A small audio frame classifier, trained from scratch: 26041 training examples.
Rows from block 6 of a small audio frame classifier, named by matrix and row number. Rows with one number belong to one neuron. Each number is 50 + 12 x the weight over its row's rms, rounded and kept within 0 to 99. All counts start at 0. After the name is the row's rms in percent of the matrix's.
Before each neuron's rows are labels from the 100 clips, of 14976, where the neuron reaches its highest value: "strongest on" is what is common among them. Only what is clearly more common there than usual is listed. The data: short pieces for a synthesised band: melody, chords, bass and drums.
# fc1: MLP up (model.blocks.6.mlp.fc1.weight, 576x192), inputs 0-95
# fc2: MLP down (model.blocks.6.mlp.fc2.weight, 192x576, transposed), outputs 0-95

strongest on: key: G minor; key: G# major
fc1.289 096:52 76 67 53 51 56 34 49 69 63 60 41 46 70 83 44 69 29 48 44 55 37 53 27 54 46 59 54 50 60 32 53 57 43 57 41 36 56 61 55 60 53 39 51 48 43 39 43 59 71 65 40 51 44 66 58 59 45 40 49 40 51 54 47 46 58 47 36 33 33 61 50 68 64 36 47 81 53 61 34 71 63 57 69 66 76 42 42 16 50 47 36 58 50 59 56
fc2.289 108:36 55 36 48 37 66 35 56 56 45 50 57 33 60 38 77 58 41 43 54 52 38 54 39 65 44 56 52 37 45 54 33 84 50 46 59 50 53 39 31 36 42 54 44 54 46 61 52 48 78 51 62 40 54 57 63 39 43 59 41 42 51 59 60 36 32 76 44 35 64 53 52 49 48 49 53 52 53 51 35 65 41 59 46 60 35 47 51 41 49 51 56 63 35 59 77

strongest on: key: E minor
fc1.74 054:49 24 37 55 62 21 70 53 48 51 41 51 47 53 43 56 51 65 38 58 59 51 50 59 43 51 47 42 58 39 51 41 59 35 46 48 35 62 66 41 24 49 44 38 40 51 46 59 49 52 54 63 58 60 49 43 36 42 79 59 54 39 31 44 79 53 72 49 40 61 41 75 49 39 42 53 50 41 60 59 51 61 70 77 26 59 42 53 42 63 46 59 54 71 53 41
fc2.74 063:45 47 52 18 44 61 60 48 57 51 31 46 75 48 53 46 61 27 51 55 52 52 59 57 54 57 38 44 39 54 48 63 52 48 52 64 30 52 48 54 59 66 49 43 38 25 54 47 45 48 53 47 48 44 55 42 65 39 41 44 61 45 54 50 53 66 53 45 52 66 41 33 47 64 69 47 54 48 39 60 36 46 44 67 52 48 72 59 50 41 57 58 42 63 50 43

strongest on: key: G major
fc1.517 036:46 62 42 58 37 35 64 42 42 50 53 39 64 92 48 57 34 52 60 64 43 39 40 31 65 67 38 58 47 48 59 75 50 48 66 54 62 64 59 42 38 40 47 56 44 77 52 54 68 44 44 58 41 38 52 54 62 55 34 37 65 60 41 43 53 49 74 61 62 69 66 49 47 45 33 45 63 37 52 49 40 58 65 58 44 52 43 35 66 45 37 51 52 55 56 51
fc2.517 041:56 43 60 52 37 34 71 56 46 58 45 45 43 51 60 63 50 71 54 43 52 48 43 63 50 38 33 68 57 61 65 54 24 57 41 55 49 57 58 63 50 42 68 50 63 58 50 67 42 47 43 59 50 37 49 73 63 58 38 47 42 54 57 49 39 44 45 38 32 48 41 55 54 40 56 47 47 42 41 66 54 47 32 54 42 49 65 22 33 48 51 78 47 37 59 33

strongest on: bass line; key: A minor; key: A major
fc1.426 127:28 27 42 40 46 40 41 50 50 62 41 35 56 50 45 61 57 59 54 74 57 70 43 51 41 87 60 46 64 37 51 33 44 56 52 46 55 39 55 52 55 40 63 51 68 66 54 45 48 46 57 43 48 64 57 54 56 63 36 45 32 46 49 39 55 58 47 49 55 67 41 56 57 84 67 60 65 65 75 66 51 53 34 51 36 31 39 40 45 45 35 46 65 51 56 64
fc2.426 131:51 54 66 78 43 65 59 30 49 39 41 38 27 51 47 46 37 64 64 56 60 62 53 62 46 28 46 58 49 73 55 66 52 40 58 56 70 72 67 60 42 56 46 40 64 56 56 44 49 64 49 64 53 33 42 57 44 54 50 51 53 58 61 53 39 66 47 57 63 44 52 39 42 68 38 35 27 46 45 30 48 46 62 64 62 72 45 53 60 32 51 53 48 58 74 41

strongest on: key: F# minor
fc1.225 044:32 36 28 40 59 66 51 55 53 59 52 73 51 65 82 56 48 44 48 48 70 37 26 44 51 47 41 41 61 46 64 28 50 66 47 33 42 50 53 49 48 57 68 44 67 64 50 42 37 47 60 58 60 37 50 37 35 67 42 48 34 35 57 48 41 36 52 45 59 48 48 36 55 43 29 50 42 79 55 58 46 35 43 47 51 43 66 39 54 69 41 32 33 48 47 45
fc2.225 039:56 69 72 31 17 44 62 51 39 50 55 57 76 49 63 59 56 54 42 56 62 53 37 67 49 39 64 67 39 67 60 58 60 45 61 58 59 45 37 52 48 68 71 57 37 48 53 52 32 46 40 82 38 55 56 55 61 53 35 60 46 43 58 44 47 33 55 35 33 36 49 65 50 56 41 62 61 39 32 67 55 36 47 36 56 25 55 57 43 60 61 40 60 50 62 38

strongest on: bass line; bowed string-like
fc1.123 075:48 58 75 27 55 54 63 29 50 68 62 59 35 59 59 73 74 21 40 57 53 36 57 39 35 52 54 61 54 48 52 50 52 62 50 63 37 40 55 50 52 51 43 44 57 46 37 53 50 61 32 44 56 31 68 40 54 40 34 46 52 56 48 48 59 61 65 61 38 30 61 58 49 49 57 43 74 37 40 53 41 39 22 71 67 62 52 66 53 51 19 70 47 37 71 77
fc2.123 087:55 53 43 54 53 48 43 52 60 43 45 52 38 31 39 48 42 59 48 47 34 42 43 55 56 59 47 48 57 62 34 49 52 44 34 65 34 50 32 54 56 46 43 66 47 40 40 61 49 63 55 74 41 42 50 52 44 65 58 69 27 41 65 42 54 44 50 59 85 65 58 54 62 51 53 54 40 70 66 43 67 54 62 28 49 50 65 41 45 46 41 70 35 29 49 37

strongest on: key: C major; key: C minor
fc1.274 075:37 45 47 36 50 34 55 56 36 41 34 52 38 28 67 43 40 50 36 45 49 29 35 43 62 42 42 69 54 43 33 51 52 46 48 54 65 50 62 33 76 47 47 63 53 30 67 65 44 52 43 25 65 55 45 65 45 48 51 51 69 69 57 40 52 40 54 36 46 44 48 43 48 41 53 32 69 49 54 71 49 43 47 61 43 59 52 38 57 23 51 24 39 66 37 33
fc2.274 064:36 45 70 49 51 54 44 46 49 56 64 50 51 44 48 49 42 53 46 50 45 52 58 60 56 61 63 44 52 67 35 56 59 46 48 83 34 48 50 59 51 58 41 38 35 48 43 50 55 31 66 75 40 42 24 53 59 51 63 23 54 32 53 50 57 70 31 59 41 80 52 44 66 44 67 53 29 40 55 23 36 42 67 59 77 59 39 60 53 58 44 45 52 54 64 45

strongest on: key: F# minor
fc1.425 069:56 25 33 40 42 40 45 70 48 49 47 39 45 52 64 52 53 50 24 67 45 47 46 61 47 52 56 58 43 48 49 36 65 32 48 42 32 45 49 58 56 82 49 60 62 42 36 45 43 25 34 64 46 59 51 58 42 33 55 47 26 55 48 56 40 47 47 57 55 44 63 47 64 60 48 64 53 44 60 48 34 43 65 52 54 29 77 41 44 65 66 31 42 48 30 44
fc2.425 075:32 57 70 38 53 49 53 60 51 49 53 82 57 35 52 31 68 50 31 30 71 54 64 49 52 51 55 48 55 34 73 47 33 65 29 85 63 49 22 51 45 51 61 71 66 52 47 43 49 62 56 63 67 55 60 59 56 54 35 51 57 32 58 27 30 58 42 26 51 46 67 59 33 61 54 76 52 38 43 49 59 61 38 52 69 64 63 58 33 68 36 48 58 66 57 47

strongest on: key: C major
fc1.352 148:57 55 50 42 54 47 53 33 57 51 55 57 25 63 48 45 27 48 31 51 43 52 39 54 36 41 43 57 57 65 61 56 62 59 38 50 50 56 46 60 42 51 46 67 26 66 45 60 45 35 53 35 53 62 32 47 58 89 40 54 55 74 54 29 29 62 22 50 49 56 58 61 34 61 60 47 53 62 48 58 53 48 50 42 63 38 49 56 48 53 76 40 60 54 81 50
fc2.352 171:62 47 44 41 66 69 40 47 42 55 75 60 42 62 55 72 68 55 52 57 46 60 40 58 62 60 69 42 47 38 65 34 46 52 40 72 44 38 89 43 55 40 46 49 35 35 41 58 37 48 32 70 55 25 71 35 41 54 36 32 61 45 66 58 54 35 47 43 43 41 45 34 56 74 70 34 30 45 52 45 33 60 64 50 45 62 47 51 72 49 52 62 41 35 39 61

strongest on: bass line; bowed string-like; key: G# minor
fc1.365 162:55 52 47 66 53 45 23 62 36 63 36 56 48 73 59 66 51 47 70 28 36 47 62 37 67 45 39 42 42 34 20 55 45 58 32 62 30 51 33 40 51 36 63 68 43 46 45 50 45 64 37 53 15 59 53 60 46 63 41 52 53 53 44 65 36 61 51 52 56 40 45 56 68 60 40 53 62 50 26 22 48 49 45 45 58 76 53 44 43 45 55 73 59 52 71 42
fc2.365 157:54 57 45 41 63 25 53 59 49 59 52 17 48 34 44 34 42 50 49 48 52 51 50 44 53 44 42 41 38 57 52 49 44 26 35 63 68 37 31 43 59 61 30 40 37 53 33 49 49 72 49 37 45 43 63 57 49 63 48 35 55 23 46 59 75 22 61 55 60 54 54 51 43 45 52 74 73 55 38 59 55 40 49 50 42 68 43 64 52 46 36 33 60 35 55 56

strongest on: key: F# minor; key: B minor
fc1.118 101:46 49 43 55 71 31 76 50 37 49 24 50 70 56 69 42 49 58 50 39 37 47 44 46 53 45 64 57 56 52 60 69 48 30 42 46 60 22 39 45 70 25 64 35 38 53 58 42 46 47 65 52 40 49 41 60 33 37 46 57 59 29 32 52 48 52 55 64 63 68 44 57 34 11 42 55 68 52 48 58 60 64 47 57 30 50 47 38 57 42 50 53 63 61 51 44
fc2.118 106:50 67 39 55 40 59 59 58 63 80 38 47 53 54 43 62 52 38 45 53 36 39 63 42 60 46 54 40 52 62 35 44 53 52 40 57 49 50 51 47 54 79 48 49 71 60 45 44 42 52 75 51 39 43 59 34 65 35 46 40 42 62 48 46 35 45 44 40 64 56 53 39 45 48 67 73 54 70 41 48 36 41 41 70 54 46 88 43 52 54 52 63 55 31 70 50

strongest on: bass line
fc1.555 123:35 31 51 50 48 49 59 51 46 49 39 47 60 55 27 81 69 57 61 62 27 55 43 46 38 59 55 47 57 31 29 44 33 46 54 41 58 26 38 43 58 69 39 69 73 55 66 60 44 36 53 54 63 38 47 55 28 60 45 14 65 53 52 43 50 55 56 65 55 18 59 45 48 54 49 66 57 50 37 41 67 58 43 71 28 40 52 52 43 52 43 45 42 57 31 44
fc2.555 122:58 64 60 56 44 64 57 48 47 60 54 64 52 57 61 22 36 55 44 58 75 42 48 58 57 58 45 60 36 53 41 52 80 31 49 60 64 61 78 29 47 54 50 59 54 57 38 35 47 41 62 54 31 53 68 47 23 51 71 51 33 65 55 55 39 67 49 65 50 59 52 46 58 70 53 34 65 57 64 44 50 52 61 46 63 62 62 44 64 62 38 57 75 67 69 77

strongest on: key: G major; thin (high-pass)
fc1.128 099:50 39 42 46 59 60 58 54 29 32 51 61 45 44 47 56 55 50 73 40 43 55 39 71 45 68 46 47 56 55 56 74 35 39 50 54 64 45 39 40 64 61 73 54 48 42 47 43 51 63 38 36 42 37 37 54 41 59 52 44 69 58 64 58 70 53 61 45 57 50 43 43 66 57 44 62 42 34 58 36 80 61 51 43 77 45 67 55 44 74 47 59 45 64 49 40
fc2.128 096:60 56 54 41 50 57 44 27 48 63 43 42 34 30 49 55 35 40 46 53 53 41 59 58 56 54 58 46 32 51 50 56 66 69 38 50 55 64 50 65 50 46 34 61 31 32 37 52 26 41 56 51 66 42 67 46 55 60 78 53 55 49 31 53 63 39 81 54 77 30 69 42 44 46 39 52 67 53 40 32 59 38 51 50 27 47 55 52 64 42 73 39 66 33 48 55

strongest on: key: G major
fc1.421 083:66 38 44 20 34 28 29 55 41 53 53 39 50 30 43 57 50 52 67 32 75 61 52 60 46 70 34 55 56 29 54 59 54 45 57 56 48 38 55 53 62 44 62 47 15 41 67 41 60 61 35 61 58 56 55 63 51 70 56 65 67 60 51 49 40 52 50 49 38 26 41 51 65 41 80 70 57 51 64 50 46 36 57 53 57 58 70 51 48 56 32 59 38 63 31 43
fc2.421 087:54 55 55 35 63 59 59 26 35 31 42 35 33 45 39 58 48 38 73 48 51 59 38 54 86 49 55 42 65 54 46 74 59 63 53 56 39 69 65 50 32 35 56 54 60 17 35 53 51 46 60 60 34 42 40 55 63 63 54 37 49 38 54 61 62 50 95 72 49 38 54 43 45 65 46 62 63 56 50 34 58 50 39 60 56 48 54 53 51 56 44 53 45 54 68 39

strongest on: key: F# minor; key: C# minor
fc1.206 092:60 38 25 33 59 51 66 45 57 43 40 72 50 50 67 28 45 60 53 33 57 38 41 54 51 48 64 55 61 61 53 47 51 44 50 25 59 45 50 56 54 46 90 41 43 79 56 49 39 41 38 59 76 38 62 57 41 54 50 37 49 54 61 37 37 35 48 50 37 43 51 54 37 62 57 44 57 65 40 65 69 23 60 59 50 46 40 36 48 46 46 33 59 55 64 38
fc2.206 083:45 55 59 24 39 76 28 55 55 37 46 60 52 72 53 54 60 77 45 54 67 34 10 55 40 43 56 57 78 52 64 44 48 56 46 56 56 50 58 57 31 65 76 70 35 41 48 36 32 46 31 66 57 50 47 60 52 67 31 50 44 53 31 53 63 47 46 43 41 30 55 65 64 56 38 66 58 65 50 63 50 19 57 37 64 35 50 43 66 51 57 40 45 59 40 60

strongest on: key: G minor
fc1.240 114:65 40 45 66 63 75 19 70 37 37 36 45 60 57 75 31 53 50 49 54 44 50 57 58 64 55 64 39 14 51 52 33 54 53 75 56 45 55 53 21 68 57 58 54 60 26 54 47 50 63 31 29 56 50 69 52 45 57 50 48 56 22 56 50 35 60 24 53 51 47 44 46 49 44 64 45 40 42 51 64 47 55 51 38 37 31 78 32 44 58 42 36 48 66 20 46
fc2.240 106:60 41 58 62 48 50 80 47 50 42 60 37 62 51 55 48 42 33 54 51 51 66 33 36 51 47 48 52 59 66 50 58 37 71 40 40 52 63 64 54 41 41 58 59 49 54 23 32 62 55 60 32 60 46 60 26 43 58 59 62 67 59 33 49 61 24 53 52 63 52 65 46 47 64 37 37 22 41 24 50 37 56 55 44 77 54 40 56 53 39 52 41 62 66 52 32

strongest on: key: C major
fc1.205 117:61 43 56 55 60 30 59 30 57 66 27 62 55 59 45 63 42 51 49 59 53 28 58 42 40 57 64 39 68 33 32 28 66 38 37 38 51 63 43 48 44 41 39 43 53 60 32 58 41 48 76 55 45 45 60 47 55 37 49 64 52 38 28 43 57 40 43 64 42 43 66 53 44 59 40 54 40 53 50 49 37 57 37 54 37 57 52 65 41 43 68 53 42 48 54 51
fc2.205 116:64 50 52 40 40 47 28 41 45 46 63 41 52 51 65 49 39 42 57 43 35 48 58 36 51 63 47 57 33 69 50 70 44 67 61 72 49 44 43 53 55 53 38 59 43 60 30 46 61 70 32 50 37 40 41 65 59 50 47 42 48 48 44 54 45 63 49 48 40 33 32 42 48 40 64 36 48 77 39 48 42 45 46 56 50 41 40 45 48 57 48 47 45 53 69 63

strongest on: key: B minor; key: F major
fc1.58 074:56 59 34 72 60 56 75 71 52 38 39 51 39 45 37 84 49 55 59 35 60 33 52 43 60 70 58 57 74 46 60 42 51 55 64 48 37 48 31 42 51 54 52 48 57 50 65 47 68 45 49 50 76 53 54 41 44 34 54 44 57 33 52 59 70 56 59 38 53 58 27 69 50 53 58 46 50 48 48 36 73 62 47 53 71 54 56 84 57 23 38 52 54 54 53 58
fc2.58 069:56 41 40 39 41 64 54 49 53 63 44 49 64 38 69 44 59 39 37 34 33 72 43 59 37 45 52 30 80 57 35 51 55 38 52 61 78 52 65 60 68 19 58 48 33 59 45 54 34 24 36 63 37 42 64 35 39 49 20 39 50 52 24 40 44 67 49 60 43 44 45 50 49 33 29 56 64 42 63 64 31 37 51 48 33 28 55 50 33 62 59 61 43 47 27 61

strongest on: key: E minor; key: E major
fc1.94 147:46 62 62 71 59 68 40 69 47 28 52 44 52 51 62 38 56 77 45 57 40 45 47 44 26 64 70 64 33 55 45 73 46 36 64 68 66 55 62 52 55 51 42 33 44 45 43 68 43 50 60 52 53 47 50 41 39 52 37 50 40 57 59 45 44 33 39 47 40 56 47 64 49 43 51 43 40 57 36 47 49 59 50 54 57 52 40 62 31 54 61 33 34 58 45 62
fc2.94 139:55 68 52 60 41 31 23 60 53 55 53 35 63 55 54 48 49 45 61 54 54 60 41 52 60 52 37 35 57 49 49 68 56 43 56 32 63 35 58 46 40 53 52 30 56 44 33 44 53 52 46 73 65 61 39 34 58 41 51 70 52 62 46 37 62 64 51 57 54 56 45 53 34 47 42 58 60 43 67 27 67 84 55 67 56 66 31 66 30 61 59 63 62 46 43 54

strongest on: key: E minor
fc1.265 147:40 71 53 64 55 44 78 36 57 58 36 57 39 32 49 54 50 54 45 54 48 55 24 71 48 39 48 52 41 53 70 58 25 46 62 60 30 50 62 61 61 43 50 62 50 56 39 58 41 48 34 40 64 42 48 49 30 41 44 51 51 48 36 31 47 43 56 37 34 30 60 58 45 42 35 49 50 57 52 65 34 36 45 38 47 35 27 43 53 64 64 63 60 61 46 85
fc2.265 139:73 57 48 55 50 54 27 58 46 52 59 50 41 52 63 39 45 54 39 33 48 46 46 43 45 57 37 40 51 52 48 70 32 40 56 33 71 50 30 43 50 64 47 53 49 46 74 74 49 44 45 71 50 40 50 80 50 51 56 60 38 25 74 57 59 53 40 46 53 73 52 68 55 40 55 32 53 63 55 45 67 62 37 75 32 66 57 64 38 52 54 25 35 55 67 67

strongest on: bass line
fc1.492 071:52 50 33 42 61 34 62 63 52 45 67 40 43 46 37 36 52 62 51 43 54 70 62 62 46 65 49 64 62 48 53 68 36 39 40 57 40 47 45 56 45 31 43 65 59 47 57 45 47 41 60 52 60 59 33 42 37 49 53 51 39 50 53 36 31 57 32 53 64 45 52 30 63 47 40 39 64 47 47 36 38 49 57 57 56 47 45 71 58 35 64 41 17 55 46 38
fc2.492 066:55 53 63 41 54 37 57 32 36 22 59 36 40 45 47 70 64 60 56 41 59 50 64 48 58 59 43 51 39 63 62 55 48 44 42 62 56 25 38 79 44 44 38 50 58 55 47 63 47 39 54 42 20 41 35 34 56 61 46 60 54 56 58 51 46 35 42 40 67 38 60 26 51 51 47 55 60 52 29 39 53 69 54 46 56 50 44 68 59 73 24 43 42 47 47 46

strongest on: key: G major
fc1.257 032:21 63 57 66 47 22 36 34 68 70 39 46 66 44 30 59 44 45 54 34 59 56 43 56 48 46 79 53 47 62 63 41 41 55 42 59 63 23 70 63 32 30 52 49 34 35 48 46 56 45 61 57 52 54 40 52 52 41 42 58 49 87 43 31 63 59 53 47 42 40 46 56 18 43 70 51 46 59 69 40 66 60 53 45 64 60 33 46 47 56 41 47 22 29 43 47
fc2.257 038:63 24 48 34 42 62 52 62 31 30 43 77 44 55 53 57 54 47 62 51 17 45 73 43 76 41 33 34 55 35 09 56 67 37 51 43 48 30 50 42 44 73 50 60 51 46 32 64 52 41 57 54 47 54 39 43 65 52 27 53 52 48 60 42 30 54 51 58 51 59 77 27 56 39 68 58 53 31 32 38 41 54 59 33 45 38 54 32 63 26 44 55 68 51 45 35

strongest on: key: E minor; key: C major
fc1.524 071:59 47 29 61 56 51 39 45 42 36 61 56 69 48 73 44 64 38 44 59 30 43 52 57 30 55 45 46 60 40 44 65 38 44 48 56 46 48 38 71 38 51 56 56 44 46 73 58 60 69 54 41 60 54 49 38 83 57 52 47 73 41 79 45 61 65 53 40 40 49 59 61 33 61 55 42 33 31 51 59 47 34 34 51 24 21 52 45 45 52 33 59 63 35 56 35
fc2.524 075:34 45 52 49 35 36 49 61 68 52 46 31 45 72 61 63 45 46 66 58 64 56 48 56 82 30 68 41 47 64 67 65 59 57 61 09 44 58 64 43 64 42 60 45 40 70 46 29 52 34 53 40 42 36 36 53 31 66 52 42 31 28 17 60 54 62 45 54 39 64 65 57 57 58 51 62 47 44 34 62 40 52 61 57 54 50 44 59 44 40 59 40 59 37 50 59

strongest on: key: F# minor; key: E minor
fc1.430 125:55 68 53 54 62 49 65 64 39 49 34 62 59 30 43 60 52 62 57 41 34 42 55 75 64 53 52 39 44 59 49 53 52 54 60 56 22 36 67 48 43 51 46 53 56 47 45 52 50 71 43 71 21 50 37 55 73 50 46 69 44 18 33 66 69 60 47 64 59 63 62 53 58 36 49 51 67 60 38 39 61 33 56 42 41 58 59 55 56 42 49 67 43 73 59 36
fc2.430 134:61 57 52 47 29 56 54 35 52 45 37 44 62 55 46 61 83 40 50 68 59 64 61 65 33 30 47 37 80 39 58 62 73 60 39 71 52 53 38 47 52 38 63 49 46 58 47 68 56 56 34 55 35 72 48 64 33 34 53 37 34 33 48 59 43 48 26 47 46 54 53 80 72 59 47 40 52 53 50 60 39 58 53 45 51 39 50 35 35 52 39 52 47 65 44 38

strongest on: key: G major; key: D major
fc1.208 099:46 58 57 53 57 50 60 58 44 53 41 37 25 44 53 55 60 50 53 42 55 49 59 72 58 37 53 51 47 33 60 34 53 88 59 53 55 74 54 36 61 40 66 58 52 58 54 43 47 43 45 41 39 54 39 35 55 66 52 54 63 45 37 69 53 61 48 48 47 49 53 62 51 72 22 61 60 48 43 56 30 56 40 51 60 53 40 57 55 50 27 44 49 57 51 52
fc2.208 102:50 26 33 48 52 48 53 25 37 42 45 57 48 40 47 64 38 32 58 29 46 37 54 23 62 55 62 33 43 33 63 45 57 45 56 47 55 51 44 55 48 70 48 60 50 51 42 48 40 54 52 52 54 60 63 60 51 33 46 48 47 63 65 66 48 31 84 63 62 51 41 44 41 48 67 38 48 49 37 43 76 36 50 39 54 48 48 55 53 66 66 57 62 36 78 63

strongest on: bass line; key: C minor; bowed string-like
fc1.122 123:41 37 52 49 19 45 48 40 50 49 42 50 59 44 54 36 53 73 59 58 51 42 49 34 59 52 54 65 41 58 35 59 40 36 41 46 22 53 64 60 56 54 40 52 48 54 40 54 62 41 53 41 68 44 46 58 60 48 47 53 69 67 65 51 75 53 73 52 44 44 45 64 37 70 56 56 30 34 47 48 64 36 55 47 48 46 51 39 42 61 52 65 63 40 55 62
fc2.122 130:37 57 56 41 64 52 43 28 48 56 35 51 42 50 36 57 53 62 48 50 57 55 25 64 57 52 43 56 45 53 49 58 46 38 47 46 36 50 52 48 66 48 49 49 60 52 53 69 63 54 67 41 43 47 50 36 40 60 48 46 56 30 61 46 53 54 48 43 46 80 49 30 47 39 61 31 68 44 65 31 44 58 43 49 55 73 42 60 61 53 28 37 50 44 32 43

strongest on: key: G major; tempo: 70 to 80 bpm
fc1.126 125:52 50 72 45 59 93 44 58 50 42 46 32 50 42 59 59 47 53 45 46 42 54 24 53 49 53 46 62 43 54 45 48 45 52 62 67 42 61 54 47 48 49 65 47 39 41 49 39 62 45 55 50 34 66 44 24 59 55 25 74 46 48 55 48 35 50 59 53 66 36 58 46 62 42 55 73 43 50 53 73 61 77 60 50 23 67 37 47 46 42 50 52 72 47 44 49
fc2.126 121:51 49 49 31 44 55 52 54 49 45 69 76 41 75 36 33 43 34 45 53 57 69 37 27 51 65 33 74 24 35 46 52 34 61 51 58 56 37 76 29 41 52 38 38 62 59 33 49 52 55 67 55 55 50 34 42 42 59 40 44 60 50 73 45 57 52 51 43 47 41 41 39 50 68 45 43 47 26 47 52 44 56 50 30 62 41 43 56 38 50 41 64 36 71 58 24

strongest on: key: G minor; key: D# major; key: C minor
fc1.498 087:33 37 54 54 59 49 49 48 52 65 63 41 41 38 72 45 51 61 58 45 58 36 38 56 51 60 53 52 45 43 76 50 48 47 68 29 35 46 61 63 17 56 42 75 31 45 36 57 46 31 55 52 50 44 57 60 43 40 33 65 77 53 43 55 53 51 42 44 64 48 53 58 59 50 53 46 72 30 55 53 62 46 43 63 65 38 72 50 49 84 45 40 63 50 58 63
fc2.498 087:53 82 34 49 39 48 44 51 55 42 50 74 38 42 40 82 42 56 57 53 64 50 62 54 24 24 62 57 53 71 45 43 45 49 41 57 57 53 40 65 35 48 43 38 49 55 29 54 32 58 52 60 60 64 53 51 53 30 76 43 49 48 50 63 32 64 40 56 39 51 41 61 30 56 43 60 54 64 53 53 47 49 64 26 30 84 37 51 57 59 39 55 42 79 48 43

strongest on: key: B minor; bass guitar-like
fc1.530 127:44 52 55 78 54 47 75 41 34 56 45 62 73 60 28 50 45 30 41 33 31 28 42 63 30 61 58 25 40 40 38 51 51 39 39 57 36 55 28 37 45 52 62 70 47 45 68 70 52 62 47 25 47 36 47 61 48 46 64 54 58 49 49 43 68 59 57 59 60 52 38 56 53 39 52 40 48 56 44 59 52 43 39 38 25 48 69 85 55 20 63 61 68 62 42 46
fc2.530 131:58 53 45 56 56 53 29 55 53 59 12 70 49 60 47 51 56 72 30 61 52 74 50 56 46 41 52 49 54 65 48 53 43 56 39 39 73 41 69 62 49 33 69 40 61 64 62 65 33 53 43 41 32 47 53 56 31 50 43 51 57 54 45 35 44 59 49 34 65 80 42 42 59 68 53 56 34 30 22 41 48 51 55 59 45 34 74 39 28 69 54 49 46 44 68 44

strongest on: key: G minor
fc1.155 059:65 56 57 68 36 46 35 62 63 55 69 54 65 45 51 61 63 38 49 67 29 29 51 53 39 67 61 61 48 36 56 71 63 29 37 60 47 55 51 41 57 64 65 53 38 54 28 47 38 26 37 59 45 51 51 67 42 48 43 56 60 43 56 61 52 35 54 55 57 71 49 60 56 68 44 36 77 49 47 24 31 58 62 32 43 38 36 62 34 52 56 50 41 25 58 45
fc2.155 055:34 42 55 55 58 37 58 77 46 65 32 52 66 51 45 61 44 29 33 37 69 60 71 61 31 58 52 49 69 36 29 56 35 53 53 51 53 59 59 36 36 19 38 72 31 38 51 52 66 72 53 43 55 40 41 32 50 23 44 53 54 49 31 48 42 54 37 51 54 38 33 45 43 42 44 59 53 50 56 71 55 74 61 50 44 55 65 54 54 41 46 39 47 42 33 50

strongest on: key: F# minor
fc1.223 139:54 52 49 35 65 64 52 47 51 55 55 40 63 62 60 63 45 62 40 41 07 53 50 56 62 69 69 59 52 50 53 54 63 41 53 47 55 63 35 60 47 59 48 56 26 44 36 47 32 61 63 53 47 27 49 45 61 52 55 46 38 44 22 38 40 48 46 56 44 38 44 34 45 38 37 60 35 62 43 48 45 38 51 43 36 35 50 55 52 54 59 47 74 40 30 44
fc2.223 138:53 50 60 53 26 58 53 54 58 64 27 58 49 43 61 62 72 47 57 31 53 60 50 36 50 45 42 41 34 64 48 28 47 74 45 50 37 39 57 61 43 58 66 52 39 39 43 55 55 49 32 60 67 68 52 64 49 60 66 36 51 34 49 24 31 29 43 60 59 55 41 52 45 78 46 35 49 41 47 49 60 54 69 51 38 29 52 41 54 59 44 27 43 46 49 57

strongest on: bass line
fc1.15 105:39 33 60 65 54 57 51 41 57 53 48 72 47 46 42 51 46 42 65 38 23 50 51 52 48 57 50 54 47 22 31 42 53 30 47 47 52 48 67 67 46 61 56 50 54 38 67 58 52 43 72 49 37 61 56 51 49 50 50 41 51 58 55 42 61 50 37 57 74 54 41 41 40 54 48 67 39 55 55 51 33 45 68 60 47 35 37 55 41 41 43 35 55 65 40 51
fc2.15 095:46 40 65 64 46 55 52 35 49 64 65 53 60 53 42 61 52 59 48 57 50 40 52 40 65 43 52 66 23 59 70 51 66 55 29 57 46 62 62 55 58 45 59 63 69 66 55 48 48 56 51 43 58 46 47 48 27 21 43 38 46 46 56 70 68 47 65 63 23 37 39 58 61 56 56 43 70 53 48 67 37 41 59 45 67 57 57 43 73 54 52 53 53 71 37 78

strongest on: key: B minor; key: D major
fc1.105 111:49 58 56 68 50 38 68 43 55 74 31 36 50 37 23 47 23 51 83 75 64 48 49 54 33 17 42 38 36 36 30 54 41 57 49 27 37 64 54 56 74 71 65 47 64 45 53 42 56 29 57 57 56 60 70 57 39 54 56 31 55 50 48 51 53 46 57 40 51 47 50 50 43 50 67 42 55 71 73 57 68 71 73 17 36 63 47 58 54 52 65 49 43 51 59 61
fc2.105 113:55 38 51 38 39 61 37 67 57 48 33 36 59 79 52 38 50 60 55 39 18 63 21 57 49 52 63 46 43 80 46 46 48 66 53 58 38 62 51 54 40 64 54 36 66 46 40 48 51 29 56 61 31 65 62 68 48 67 47 52 32 66 45 45 57 63 54 30 53 45 60 57 50 72 46 59 38 41 49 47 46 57 32 40 41 57 45 58 36 51 34 59 62 49 46 62